Rows from block 4, named by matrix and row number. Rows with one number belong to one attention dimension. Each number is 128 + 32 x the weight over its row's rms, rounded and kept within 0 to 255. All counts start at 0. Numbers have three digits each. After the name is the row's rms in percent of the matrix's.
# q: attention query, key and value (stacked) (model.mid.1.attn.qkv.weight, 1152x384, the q third), inputs 192-287
# k: attention query, key and value (stacked) (model.mid.1.attn.qkv.weight, 1152x384, the k third), inputs 192-287
q.172 102:165172065135097144149183132139182099128143088147123130103177170129079129116153139126108174133137169147113144077124047057118129158102169116149120165213154127103156141112109139119216138086127172117085074119132187103107163188105147123163129133075118119138134077127114049128131135156150129092
k.172 102:170125118127046181120106069096187090112117097127125122122110206150200177033110195157106114099180143127121147115183083097082103146132101097141171132141160132125150167117141170103159157141160137174134079107167143147167180184124163135137117143090125122150111102086168126134124116159143148140
q.173 102:132150143120104148159148071094153106146177177155125056151114090074099115162169144149113135166105093097120132118070142093122081118072170153148149123124135158192114120200108143095114149175172100165109062111144085184154094171090073139115159106158131121186128126125080146117127115152094079139
k.173 102:118143129085170153141169155171196130132075101130143061102149180149129134145202164138163143069170160152139066135164108159118106118117115045107115150119123084113090134128150180082174113161177104082150124090144131144145136092131097152089109134082118180187070087137132074090060140090139133115
q.174 100:128114149176130122102148142115146146098157083148082117177138177173077123128107093127095116169196069126212132116115156166154115184066172134143113107131089167059092110138181135065142137127142114084164176171192117107077074155163160133145173179160167102162082101142175066192154151109129171109
k.174 098:135143081130137124141127083148099152100092109167115133066144155097139072142162113109121153141086130098119158198149147130151152085139095108145141076082100172139130149065102155101168106127115145088158122167121117134129098106119098156127103205091105126106127129080081121076106080115136143146
q.175 101:097129140118151091076157114140152145137104124134131120138138133129114098136072129134077092113156151156097135165133119094150130067181109194089088139139108114133066099141116135146093182132110134134185110208112101145084173077093135083133126095040112112135111163152153160163150155149205047118
k.175 104:062119089098124166150087107040116069180158139111160148142130139124154128083138081090133138086168135150153175121126097138115137136153143101140124229141151122098158110142116082107165089143135068130088097126119085154156137145112195120108138126100114177138135100126163109095183098140170121149
q.176 100:124079146159138173053152105140064098080132105099112129125110138157158125111159088138189102125091111114187163122145085121115133153100162116126141159089111163108118142115154088095100139161140115082148101134158132154098105176116181170105106110139157101117152111114103123160163160094164127082
k.176 102:162093139127142092103101137151138157103172160164081211147151122168152096089144149199129160144145144156066105107176138111172153188130072155128130134156148098165163119134104122064159127130122122104137135138139153077141069116098111157159146184107119149124188075134142144113135153186166099121
q.177 097:065146150129109125053162140145150085122108057087095128101082102180125133164119158138104147115137166150108111167122120157113152173165115151109157153132132103086139142100126098120095147176126067116087192149177049104191099157152091088098133150148116156155092130134172096117144172102137167127
k.177 097:149167153131177139100083097116123138081155105085083077159148159143111149172109125127109129123193093169128080143152085140156125124178128144145156128141140161167161143160107178144141121166184173183131187075127162117062121151121123145153214080084122204099118173095078096126165162107144147100
q.178 102:172134077101085156129117119112111087047080114185140150131145107147115153090151115107121075099111116082137111138087125156075082135198162130187158134106073120086145155057132128066168111127225160200127115130082163127108174126152105088155125119068163140145151102120129069110143154111228113080
k.178 097:129102130072134144153086142160132132092103192164129102153095147163151109117109096083167128045145101097164126157126121124092128136182120146128095141143154123099094123119109103142120129123151104113140134156180156109125143061144126086158163198116132082103128079137142128125156145122108160151
q.179 100:125142098136145164149061081128107159091099137154123105172161096135091114100126102089141070114127149130112116123124074072121188157127112091043134127094182181092114089125135147141093181076116095118139057139136103084070099065080093104076141144204162171137168157135108142122168057150115144107
k.179 095:149135156119143107167161150077121120166088161153121189138151124146156153169119130125178157159109192126169172127148101045129102128125144125130133079139090178105123057103153139125161158153107109162101085144097138150144148130080135154176182144146091147130106181138110142153095091141148113089
q.180 099:183163147119097113143146116119135149076165101195145112114139063157160123056168117154134135116119131166106047156199160179115148164078133084135161144108097156142125107137099138106196151157148158138131087121147133174162121119173104110110142084121098143149127129169151129086107121101107070159
k.180 095:118118169097151112143129111145146116148138144109139191159118149138162186100139186130098132128140128115156144177088126131137134090180162126206101107101147128131148104133119126094162168144156085129114093180134160072124139130152110040109125090115141139077130128207167177148117105167173097098
q.181 095:133131104073138085138115096064170075159117072110161142085121125100142130178079140165157092156183120169141129138116132140110124114121127178069167020095162130118113097141182060138094170138099103123164144153209142091157196099147105128133103152155090167109106090096143120086216163088119135182
k.181 090:130125094182093036127123129124129087123165099085141112130131116109119166130176096162119124098113071132125039132075191148133143141076094076153078128097152173192137187146085112112108115156078129142104136143132136126131161148101160114119072163114168147149080129104096163126139139126138111123
q.182 092:069151084155122173087145074141154055096123114172166122150116146113074118181205114108092099120088108159156100129157153129121135193072171147150101118158195150106116149164072130115121133147171158181121149155166140134106113124137116138131146153114072128162095090119157114133186130141099109156
k.182 092:106105145126179115116142190184170132092112124119065112091114149098093116109100209117163136128153164184119150143105151155170191128108153150124126137113161091119082117137117166127173144113120135164179138097101108111129141094144133078131180090154127177095171117104142104100081094125117104167
q.183 100:121185061073115123130144164092142134092171062110140139115115093127162094116141055156070130111116130115113140188163162068149165126163119109171132154165129190119120083113130164072098121138156129105116103120154123140146095116068114180159125112195089123153188115162116131166109157192115135134
k.183 094:089132112112120091177157106151128150111164065127142116080083142162193137147150195125151108125170139167121067176085087121155119135117098150087135092149143147081188122108151116106127034083072150160186102117145086178171163082106129122106124126149115166104069127144136186085132123119126141137
q.184 101:199105192125108122063114089133107133130113107085148102107096092173124102151111208108128144134162124142162117126135153177163127123094110092165093123105174087154171107098103149125170138142101127095137162114148124093105092145166132103161168111123146186105071109131079133097123095144100194126
k.184 097:123159066081144151100117055113176161067148068118121061168116118105151159112157152140135105143163160154091146170108107166138104148088162042136140084084131116110144139127119181156100162150127139142100147159177137102143172119122107144124148146110154117102137125041141154155096101110119166201
q.185 100:131134187192180130173153143150174175116120162121167098137146149135101129170136136117122090145147088127164139103141158100157160142156077049188147167084155083076169105068123110125165089166150101098100131145107104083087155142109112162113104135170087113051138134123099142233143155160163111141
k.185 095:113145173107109143146190147114180158116117136152123111200118113110133110180170197130172120143173144116065101163081117141097140205141086107115154130154095151099069151142158120118126170111130169106083129119157149121112103109156104137117063149147132101072157088109108131148165049107151165115
q.186 106:120103121127103156112136107124121155064120117167139128123048071109100127126120139109167189066137105133130124131118161094143157113187122168111130113146135118139135141146141133200159108119158155103134149101130180126095121108141128115107107138119141155121086109113121103142164074125150099167
k.186 104:089116176110138136103082136136117108087185172102078123141127148130083164142130138168149144196112131179145144151106090150095130162099149157142166114077136102138096123122125132126167168132159159112147155135065068173132116111111112199150131148140100137099162083156123113182112124190164096158
q.187 102:145122201163147093137185090109101085165109144130137104067194073079154136112168118139154128087066160128151148146114148142171143124148123100162193101110117125067155093158127087123130105117122176109107103081149151161180103140157117144135126085113138140169115118131113158151123158080070103130
k.187 098:096082178033062116114126159200103100075094115124112077175157154159111142106096099112141104105094135135145146110097127143130144119155091131131077121117164094176175131135062118144078160134139133099175131118146121180140120080119130149077149049154141149097167150119094138131122122080132161134
q.188 101:137086086117157138113107063181092125134137167120190069161146115110141079181172154109152138113136128118069148094141106135189097127187157146101077177064140134156107141109118160168143098120115117152145109138158114135148077124159145117190107075092149143135112088133105178183099114103120061095
k.188 099:104179158118151142167123132112179098162080141137156055093152126113122193208096095105138132171126121161120186110135210146140103098070105119128155110138116053165108125115101166096078133192151113105105118109078102082171179154135129104100158108176145130139119098142142106083167166168102130108
q.189 096:139155106123131145147124130175138142079083171090129078139096173114186111056141111171104128152098167125178140169153108112106134147128116128076114130151160084119115115087140031143106064100141127132165088137109183133085088142125147139096160129103150141169151076138181141196066125125140110165
k.189 101:102105133136171095116137141114066097112126154061077120146112085123066134065137093109156173183179113165137124090125060154165028155092064096136188086160110109172102135152122077108082152143093124100103083123159141117127078131118114149105200130107173113099125117144125135116140088163151132129
q.190 096:138133117153157092098180114127181135125123113091133125113147162133180138137101167147132156121057217122194124119170123085164091095133101124092078148147146126122177100187091165126150133069204157111098153110133164145190155130117136149095073157133155143167103106095149154195119092104181101160
k.190 097:124158157138110105106130123159132145083084113083159090121151149108113147110147139142079098132167149103177085090107145166083092066104174099124126145098125156194133176077072159110128117130176101137087095138151157097168140149156105090080112072123117194116085112130132135125105103126182143099
q.191 101:103086110106103141115190114139123138129141088089131097117067105234158135160122173144112127179111187112094139144121107163124142126072132105144153190108151183157053132156054104149121194116122105169127124075145075109139114140112114123173139139167097102166142107132123139098132098111130094163
k.191 097:120109069188110152120107156203146106123140107099163182130107141112136123160170148139155110102148104181087225129131087146157169081144127114150089144109179115140106119122111146154156082142173176081172109083127153139160154142140138109143192137192128209129105138102148189189046142084146055123
q.192 092:130094201125177179135155158142152122154126112126121123173161091117135148089165157135185076135122162138152120137134136050142110175145187185113139087166096114139149192149105038118105119149127116149135166115134105100091114071139149072112185116198144168130131136157082088107101117198101167125
k.192 098:140115153154151187150122128132098085166085062104107102071109153159107068167138116158127126131139085086023138133101145113108110153138084104161158135086124131123135115161109131142149076104135067108190068086103128105135148074135071124118130112144166127151121139098149086105099123053163128079
q.193 100:045097075117127152109073123148098155124203146176116076149108096116132126102131113077103129148189153144157149096153106144105163119165118153211121150135127119148121109119127180141084110163121143149126112180161158106108137120120185095132155171045101127145096135161168158107142133066119100121
k.193 102:134116161122133124111167108101121101108148082117089162108080098114068140137090132151217138066115126170053134135111158138095155097214144125123092098110131104102090110114133123147178146092145127109146140139120121154165097118104095081160094173125133099115139108141131101158174149108138098091
q.194 096:145108141133137102084124110147117148120122118148108126126174124042160118140161103120138117153107085075100141100092124145169120135140069123126149184118131105153133132127154134179089160140168160152095200117128169129121141128176108171149097147072161129109149126085100181129139090099099092116
k.194 098:089116138139158113095116123087104120096143178159098111141083127130114118145120148120122170087131152112150103070127125145162140162055080074122097183116182069129101117105140108172102104095171148142149130130128124143159147192130126147170081103140132160131135051183090160137088071162195143168
q.195 097:107141115189093127097157150153143123138080109131193100140119127167148162110085155160153130143133144142146065150162101158126160143127146168158105148181173102126095107100138055154086155150150208130142138157125108102109153134125164113203145107106100142159188107157144103126137170109134077086
k.195 098:087173122094128067113111121144159057060176145153090163111128099185136120117208113109158115191117118125156136129167141115156134110105168094140074125144124132120127071146080107106172112116114140128102071168104144126137067090128138136146161105149140162143153079174164162179124177185144105092
q.196 092:138181107041118085189113130136159158148164158138131095126109112076118103127178155166109137148123147108168199179126137150114087165128105095116115112095142131112110187124093091152091170135159155110108132179112103122112133145116127112033132152101142057126079093142120112141100169155134111113
k.196 089:182148113132110153141178102132136164128113151131165121124150062151116088139109169158186162126116034098112189073150100103170071124122157099109143154128138138128168058163077114128111093164145119114172159189117170136173101107151162080121106127139108137074094115049155148124114154109166135132
q.197 091:153120109179105087081156119146153116137176118144163185121108160050159115126094117136163118135142155131132126122139168132151094156098151093142175148110148112079136108124129132084158137192142134163194199086190126042119104107090175156141113076163155140198041134146135132169161128145122130057
k.197 098:130157121103149142114153177113112120154142161088108125127174135134152152147099152109098118180107111160063051120045156115115091154107038110112141101123114179114181144105095081191150140138088140127134139124111113133104101140155147139119203128125144143158141103133163113086089149107096155192
q.198 103:091178144116141105172126163115146149099183117176117132123155164147081115052079103118132180084096089125115114190098117188094092145094120192150085118149125101114125129087159173166114140143168128121210101160111076155084157158200130143135134108169114141107163114089124080201165177112127169146
k.198 106:156129127121126158111128112165071156125158077144144153107160155102106162085083076084124212084133191122114146103173174131137184146144118177093083160138121087085082175121178157141151121115139074130119090146150123147127115180094124154157127102149111108150166109142166098130199141121154105135
q.199 101:084140125110156158131121155094164134156118117131072196127110152136113136092123132168159190139159072121155104111097142140142141145192076122096170120126153107161141149157157155079142204135147174163130163095109155119095141082097132111137121131086128182150147097083136119180186006206146132136
k.199 103:096081140121085085200104125118093093123139164094129116149107151113092180153119086153158097159109141105173166108124146147110078154058130116118087105138179159111146130107173144136181127117117151147137155110125080163125103111083142107160119114169143124116152150164136112123073124094213155193
q.200 099:146142151137138114096130148131111160181124093129133084106159124091087118093156138091121090109212121109094143105029182150166133134107124059145107138110151152168140138099103159110173115124096178153156107147137106100151048165159117108089098145127164151208075182114100138141051118108105081149
k.200 101:121126151080088113161174104091177158104139097126138074149137172104106107108134121123190099122077069086128130129126120154148167134204071118160145136108119102098175109119122145117086116131189133134119143111114097120128106147143062104130090108144180133167091124123104176148109117169127163149
q.201 098:112134093137121151246204149099114059128110181128100104113159197134169153138091102176146157113112134147049167076157147164170153157095197065144133101105144141115170139072151107161152138147070087114172180075089117111136219096122164164125141166210106093167135121124197077092165094123201173123
k.201 096:129098124153126132123074137150149119131109130116116127116124116116118094089077160119114144189086125165117121158152114140128106095095095144112149110096177135097105123140116139176121162085111117147193133083125205089109125144184071141134192093110117065076104097111151163115149150145136121170
q.202 101:116181152079127130149133133142191146110129086138162123059132157113114110198098090129128096125148109169096085138178167094083205045131047173177165127157135144126172127121134148163113117162097165159126172149125159094155085176119155141142150151121111098092120078169123114157161090112091194100
k.202 097:091142125084047167150136159112102110109171088156101177145093112069146178105120120119112133083112137146134086168119166255124113159171129127191108188130118197111082134120133143134085152139164130134115097178127145126131074126144156106115123127188104118175078145100102147112115126154154117170
q.203 099:137173163035098137176136124113159112122107126125134126143142169146041119141120147075147161163128115189052148170111174135122113164157106134118132169174175180096130149119164124121104135135046091143130191131174065166143147092166152114200155181181151124136137215134136082106075140120120162111
k.203 099:170116134196153106137106130093125158136145145134150144102150137139149133138154100138151117137188173110139133166097101103124145163131120110140185145109176126163164064171088147088130159053110157118144145127126160068125169160171195157078104184138128130155138114095137071086100136125149101113
q.204 092:044128170145162135139093138143111112114145117115131141115114077104092118110180133122073123137100182096121136172115104142166166088124098166139137109084112136116146138104192126164101114137059146216092109084076126133084092122117121141118141136124129089152157120103161110168158114095128069164
k.204 095:154151096093086087126079123122139124137103105066153089127132176128127125131122072136140115131085123127158059136145143178096171074149085097170149125093094160132084157098120125087098129109120127104141126127081094099150104102106117116134156070116188144087130124154057162104059122106097134189
q.205 104:120164089133062150116164147121077104160099087117113166145100077119141131109154118093102129140088158153116105137109141172143081095137118110161174112090107157173111130179086093180145126061149125126173138138125144111133132166107141176110089150139112141154125137198090127133106139110108067089
k.205 098:123146090141133118124169178132196104125124160122054140111127045131060138110169178125136109148088099128202145120132129199146119149167114167172096127139085122076136148102192076105115111111154156150153073062130155160203078113137174139142130107087192182090091183121114174130108112093194117078
q.206 106:160136169145097060085143119116109168110106137133092125108143091153162073194167135120151152101116107149115153138160126107161148147136144124086113164162123199099120157106094137152128140165127095084149145085128171102122161064055142138140103148114180124085107075175164179140172161113076085070
k.206 100:153125069231123109099101128112102060072090152086134191127117164159151140126160121147182118119125112132145138101090119211156109090101162146142107120138102128127111125151137099107094070129113121159138131151090118154134158122043218154126099096114129110149109140129096172116110110168115137150
q.207 096:184131033193135101090165091134145150146092147120117070144129052118142072140099119112133098192130151168111113103161135139137152133144108072101132148150168094135094197106097152101139122114120171125149128118099131107089116103108158112116143170053154126135128085090108135104117119122111122117
k.207 095:087139093105159072114135197128120086099144118152130160125105196123113162154127144100173139142167158102191151115159181141118122181190066142151128197138046157146101111104148146118090173126118130081130125062076112057149144214114192127113114089146155104182085157115170182111117100126139162124
q.208 097:177133127110136108122148106109159126099110090148109104151098171134157166140153071157169121116103120151039167167140125112101108120123098133133133159124132123139130183145096058111085117115096187109120065159035152135103096124069098138130125158105069134117103100155123166148157161151140127142
k.208 098:114086124149117093149131119147101180123143133117136160128160129115157134129115084132122095205093099147133143118233110135067114139205164129120124150136131066159145137144082148133102104094134183127088086086128112119181196086132090111143092115138150142103088141070103154143171114109126154134
q.209 102:094127174134145125100175065155108134097163069082146088129102128140146146117126127112145164132166130198173150143125151206129108131049115080138104138103129139118163146156119099112137102100054151139113120127112120110072168134184062077186108095157113169144088099067120156045179114107114096156
k.209 095:130106025122111148146137128135164161146093173138105141200148203161096082120096142089205110128149101130124050064136159140108142123159125147169139120115156152172192148177137142084140104146131112164079141145159086163129122146084112119166149143129106130128150142100155125069125148161166120173
q.210 102:124119117135066077106159071128122143117066054147118146166087132121160133144134091138140118164106087135163134131119111184111121138083121144102145133169100162098166149190159154128117114127124112143107169156072127158115159126196161134167103136155132171142189171125158133125175117112110131064
k.210 107:095131104192071134124146176173109175144151120151039152212133160160126107053175163102147118126114177099128107151112126180097142167165107100180157132115096121097064138127108154161141160130135127184093106110176134122123166129145110118063150099107074140114123096127173108145135112055190113091
q.211 101:119125103121069135173116084156107174126093143163151138174083121122129089097157165142147107143094071129175181141150135085115139192171083077203120112143128084120125113154118115149118144121141094060083092198146169061192157123137192118129063161148096109116159142128104094156109054109134114072
k.211 104:120125161079089137150128135115125151113143126161091108116096178159152131133126125177182135058142138132126171096088108166092090121100101157157124109121148116077175119139124101150073170163097168089096100123174082092098175124186168112148122149157172147095165135111100108117156146123119154132
q.212 099:082138110111148160107078123120181094107121124106131119138173118149161156139157136087088069110108083133120138151056133145058129122133140209117124143167095178157195147111120114110136140094167104115182140107118119117116177088160160152109205170138123126162127180189108151099143145134082146202
k.212 098:141151092111070085086170162114150134139178115109117124153157076127184114143113097146160172108172094124106050124106132109135115074142102159104125113131074126140102061143184081133145075170092200135190144116134209113148121117134119125160077162134219130142122167144108088113124097113163146116
q.213 102:140090165114130131102155131088092103091112166099128113092173174112168159148062179119181093086152099125176091084129140138092028108182123169120138169123107143105134112129114141128132167148148117133083123184115157094121161139093082069177170116084106137083078050106146161131179084148074130119
k.213 105:075148132188076151149131143123160127177107150131105100122119156117089220111148064127122140125165125151158136123109188119103137145184159123117108183141162113188143151144122164175183080114075143186139177209175133119098134138157118158128075152125118147149123070167142151087135094085143095155
q.214 110:127102116117163107109106112164229142220147101114132124109084192144125147110120119159165153127194090098089102080115125083107096160175168209086146151118113142124087104111157133091104119133156150140155136150121115182137114179157118121149081168130095105163170165100084131109124158175130181152
k.214 111:163095178085111134176131165151128176063116146177143127123147099196138134089154108074123143171140129139092140119092096149197114133073109172058151129137168111186096114183147155171180078088120140113123101122155162108086141080158154141113103126155076153186137118179157080153120135122156175113
q.215 098:131147060115120139139126098126121140163166074149060158148158149176135132102102198182100151105145083130138124100069124107153140124125120133153143172127152183112091065134109108099136142112043133138171128128076134101153114140116142098107113133195112061122099142169145120114113128150099139096
k.215 098:126139151056152151119118096136186099096140189125195134132112054101107115074075128128098118128159117063165120139201108104136135152147108165106058118080167129126098096131140116111141145125104119128128120152114127114115116170123097141161169141149104145130128118136109118129163081197136150053
q.216 101:134126056140127112180109130138186124154087123134102134147129148124148113102097160134153075138099133145133107115094192102172099155119122177172119141177118096133137135133101169185147151105083092127140149143125106166074133169134160132142170112043087123171125140125195099125105157177126128165
k.216 098:105069150065106136114138104097098135099106119126144090149146148123150145135128098176116112212144126131150107068179089141130117121133087105165114176072147106131146128144109191124104183117185192075162078126114104128133115100144087152116103096160140146119148148109132150141119127107106090175
q.217 095:162147120176209107104160130129160127091169165136081106084162109177166133088168126095090140134139113099176192142223116090174150178079120126086203142140111111092128092120155110119153138102134143105162133112113169136125149144211144124133110182090116145133122067107124156169212066066104192128
k.217 093:101101099092145139125100106127135126154158127124106138125121087128117168204069156107107175052138155072116108057081118151154090175132060150069073101152154158175113136180137135108177115136157131067150158099155086146051132162092128121106136170107125144134133155116161126176130143091099126104
q.218 096:130104104085109078083090153102192137090118119124178110113144123040128202162122118114147152086109142077163140186160080080072162103113172110126106181113134129152161094166113140148099080142084146146161150191159112122154089183125078127134119125163072076125139128152124069106148074127184108103
k.218 097:140087171093142145114116072116130117125120107074124125134110097158106136070039139122085145074088136113153096142153130089127166076152122124113140116101154086161045082143159091160147120119085152182116160137123133095120135123152048135119155133162122179106091103101135140163124099093142098213
q.219 097:070171154168170149089177067107092101091134147092137089165094129190143130145079130117140116204131113120092139102138086136165146154124172129033122091119178105130147167134152145125159147112133164129173130139145097128129124099108129146107162157122112149112119028102125151170162088119098109144
k.219 095:118101104089132117113104108089120095113074116109135091129192127104158153111133110143081126124167145155162117144112169075149084116151131148077149096095158158182116074157184171104144142122071119121152089096173117123065105132125143107146140197131162152101128157159141181090136090095156180147
q.220 097:204141128127142112086071101098184122143124150107157118073120194162107077116156162106116166177152136178105148080155097122135151119067097141121113099098166118115109079119154144096119079113100094144134165171123154200101180118156125094096127100116086078163134100108118096138105110081151197165
k.220 101:101112115160108102183179138139170167144124100094138198160169148113115146121130136114141115113167175106104130114073056159166093062163141118042104162192119143172049113081122086151102081130112096125177142076184144133102117136097152126101157180145187120092153172127146133167127133133125162111
q.221 093:163090196061138130079089173127110060118110161156086200122135152117121079103142126068124123140114132153118079125164110108095097114153106187149145121132151165134093135141148085172138129148103090127171149084100151128174109150120131142092068118156080167075094193112050116143120135194147189102
k.221 093:119099167190152146155149191142103167116147136198147144153100048158120127130112146148150116142173154113113107192059083078137204170162092125119140107088110106038159125134118142120141139129149044163093108088139114163173135150127095105171067199111129072112130122148130112120126105176124151106
q.222 093:134116053125177182135153145146147095150120157149110117190110127132112095100092152146124129127184197179140092092179113121097127158170186084108078123106136131174118123125137111096196149071144088119063157096136138108144147083168115144168160136109097218116107125125103138195154123114093149133
k.222 092:095093104191154175139174148117104100124156150133141169110148164120122142189113123144135123153160198114147097105072129112085092150074107168110156095151164145121135116119115139035152174155172095146148188109099159120114072125129147176118141104130117126149103132136105105164150134121099112100
q.223 103:105086058119135124164136122115146099129122151090120139129110135173149134122162067153131142151140182163159128148158103124101117080167138105148132124140107175139113128144105091156142097140093190131115131121106021108057125162151142113082127135103095088125138130152121137097132169026110127147
k.223 103:161130134147161109076175164174122156132163156161125064126157143118141060182114137137107119158139111127217087067160168148132125118120144133146098110081165142077111179109101127104164155079108144134145118170113144102195099100095114095126153123131117111133112131109090173106139159134155135119
q.224 099:193061143110140161087130075101063112170148209199107107154118146136140078142148148204050081149149130146158096102139080068079088107153084105101179163143213097160115161126137136117105105164153132058144092095072125126164119112113124130125153086100168100151164189100132108143081074174133105079
k.224 102:118102094193113173185105174109096146095122129094145143102091165123095156102143067156105118137125162120128178125159191074132095190102115115088177111122163102118100155112173117134124097101113100198105182151090152100121124077120159104167132143055110140217155098137123153103076138083178104079
q.225 101:106088107111129077135103137091124189126112142128097126140115058152157143130134134126137213131144106128059154132175098062113142138136135158127114105172124160124071162127116132125139120127175133106115073080069158112151146138109128144155148057096149151088102113107107160124139119141130120154
k.225 099:087150134108066096062124111133142090125139090085146144133111138074167090140130144067181105203153086077167114113083112097127065061163111112156094113088149092124139085143109116083106079159176109178085211111109121174126153116150129101130096114106120068145142141105122094136161100087131179135
q.226 098:161124174105146102148096091193145113142150102174111113078097134131160103099166101108154170066126117092097133180138138161130130133155086110081222126132109092109163149196155156127136122198116112175154106119098142176147212145175081131098147134148086154103102128127069194161134073135090132126
k.226 097:119086127107164058126116148140147146142104160161116151137122116137136132092041161134136104155106174119114176153196099074177105198084113166147144135165138160148154158149082137152118182129114119140100155142110149116212144059090168201114087121145082084133135168095205126186128108102115164172
q.227 102:139065129127115121094119144137071164093172143109166107131156130089108123072121148126125141155105166107154149143144100131090133147116100087148169103166202173123100163135163042094134160160088128107172093054141129125132112165111142160158096170113166166104138151045150077110144138138203128145
k.227 098:100102126121143106167102159115137152132115112144152155108083123116153129152088148151191151070115135142155138152106202096134123148136083096116119149085162131152180123208105092071162138079188166177142160152138074113117128090118109125099125052078163177147144150065141120140117049080113081126
q.228 107:103120117108152076144110088136132120138132147147073147088103109170129134077139134149128175123147098092088103157078097156163124168149101154147082128154138091139105102124136108114142144062097099142148052092144150131111099085159117177131105130123117149100152139152151094111177144165119117084
k.228 108:101100116123115151114156132152086157104093114111137084110062131175141106106145189096104116065158165113116053121166181147157077157136122064057145161127117089146126133143084140094080116176142190148096134172141078145100131167129144100136102171127139141131149137034107177140096173151162142103
q.229 099:072146146128091154076090128127096108082110083140194175113090074079139063096113143157146097127111163102106140085147160171162078149085116138165069145124153128156068094122106179123170137112146173087108108161113170110139122137119148158145126076166146102133127152138147127151155132140129136160
k.229 100:158210114100107138166179142168146102055084159186115145133151105125132074112209095150138169218100161131134068158173120139112156092163101184147124158106091156128098133133140185157127152144148107094121118107134130131098172050134112189115110140154164121146131115060127186139102181095133105178
q.230 103:168083135158154106072136160128125146189124124131134131161124152123111155137089075124110167120124070086129144076156102164161211078175148180123180177165143116172129138118147135048125180120095105101064099108204169092125145113124158140130118082155082105143125131125172058093123152141106119107
k.230 103:168090176103121113128083111177079042149078124176121122133170148106176151100132114130130137134123112189161161147087174146156073123181113104105091133116084106191145104131105101139052120126145124110064080198185147139080137138112123169078078125138103213140145162166145115099166142123075189146
q.231 104:184096122160106143193115088143139168120097155130138159130153082153121116141107157132154094122096166142082139138147095115157072168158128067144136112134141130141091106159067118151132111164094099112114170098129109124114072113124152127097155169167141204128095118066111200106113131106136135115
k.231 098:179134132139116128139103140109189093150126188141106091170091165102161107180094122159143140132137120084129169105114153095122160155142142104119056126095122145128168102120139123164150150115156084162176135057184169084075084198170121119120090128100121147148072124128099135108110078128122110053
q.232 101:109132153092135102126150191183144153185111129139147154145148144187083136086123086128093119094051146186068202148112143108103141111127166202177136104060092116172134112155093194098068150129109126120156130233136133055125130168103133083118159094202092124112131131090149139199170170132127137091
k.232 101:115166110087146221133082119098133100133128163187080102136175110116096181068119176100171171116109151128135170108151094051141180159109091129161107161145120119152148138095148110096148115136168159175117079141146127169122210192123178167090154102135142106136099119160190126138174084156134132135
q.233 104:177081158142139183166099110110091120114156107157149126156112107152085155090160149119088144123144162071087104111173066065088152114079168189114129114086183089147175095134159136067119139119085128154108113086143132135131148084125089133197150150123098169193131157069167138139142145172127099134
k.233 108:165108157184163092086134142105120150098112152087095124136114162114181164122145133081087138121094173132113151138108124110160134147122114211112177183100162099149131115160089146150096114081086088139084172185093130063073126136095079152079055095128202109111170145207091092100136109176090166150
q.234 099:154150141152110106152109116144098124132121146146139113175158097140145179099133081107113126158117079153116086086123102096135168105113087135088081147185135109106180136111106132139098148120087111134105093084128148172106099133107171135098115130139141097168208061150071122133153089126141097137
k.234 102:085117174126142165148178168115083090149140079109123091195080145155096148158144119112123167078066147124144109132178163134153156115075155153116097139165182153130083035157107130115137167137134108137122107138146097182121129125120110075141143143161175239108127042141055117095089122113148073176
q.235 108:094185128110111151092093114156089179122170127187131126135120139160141126139115185071160173105180181093099108108119204164168126144189130120136121141068186106084154106108138084100121161084172036157112096163120150103076088112228079157078072115092106211140132153145153106131117163144142147122
k.235 110:092096094084108104116136148100123182165108092178110100079136120153113160078189090126146096136152081109117095110155144128128104122157152078150081214136146113124161107149151147135119112085122180154157116156134094135107106114119127124153107094142138082131125093076119143091148152118214142130
q.236 091:078095131145103075188101110132143141075095130143125058139128096109083115131085106126110156099135136107160141180119155131107109143152130123178114097161122127170102071172172139087122126181089108204084155160126124087170069104117162081126156102106128113100045119112157201133158111119160141134
k.236 093:170096066123109108112150115163104105118060119119076175129175111118147124156119089130187147145117159186121143141117106084129104147104159143046073133105115094130134207131077176087137094139178108099101145123157137146108044155140149152113166174143096044125177147164164145048142155166143167106
q.237 101:173132135147117198122150105073176167153118140181145080113044135101088176167113168145122109120098181091148112174118107167135090177122190160146135163075127113092133110109090126150147127133110137112102154152061153076140118096106079160138094081111109149073123130101059156095094144129132163122
k.237 095:150072082136067106117126111058150132083077109134120118067135113136142129096125143194092119111156077172143113140113106104136113088165083144116169123124177110125113135156153160110093087173120146092128138121181118086094144115098166151180167109101074179160123138211131122109137062126124129101
q.238 106:179122133085172115136154152118121179123202126120128142180125138208147111168065095123177139054130102173165128159134120128121133154136046128142135101134111166161160097150128168141137139129129128153134111102143119152119209130117132157128145090125127193099127141134155083091138116114120147132
k.238 105:098111117140172133100107090201113074109133135176104093153115136114139102131072185123099153151113135127158152174152100190115109177089139002148155140137187113188159162146090123108148144119082118129162087152117081182076095126128086119093170132140161112102177170124130126075046119067106184154
q.239 099:192083150133131127100141117125082127091093104103095097113160097123130154173132146092187166176185062089129091129128135113185122158169096108127188113129119160125159112128157138130130116116128163165192132122112103129055123112119127145124136106127092146114126100182118082170129169096108145095
k.239 101:087148130128110113124112116109100116129190161135076134152125147097145099159123110071120109110089131138154105094047159148102103139115109079089175117138091098076139109071095126120118117097131101063130155143105113129097192132129115069088084103124137098150146143172115149118133182112124154080
q.240 096:138126135146141081088197124161084117155185114152145093216124116157086108112142111156119133132131099091132096176110150106187108142141138116121100123134124143153159134119145167123093144122225146124127130119115183101148115226088097135149152165182148161130119112185129112128099119115141160142
k.240 099:127141088148163123073092146159117140118147106133187095084164120087148123183129123150181138185177137140134106123113159091089081086095111101152116108125159126074119122143127136134182114139085113130119153132070131137118098220096100071183089097158156141106082120176114132181099118125124103119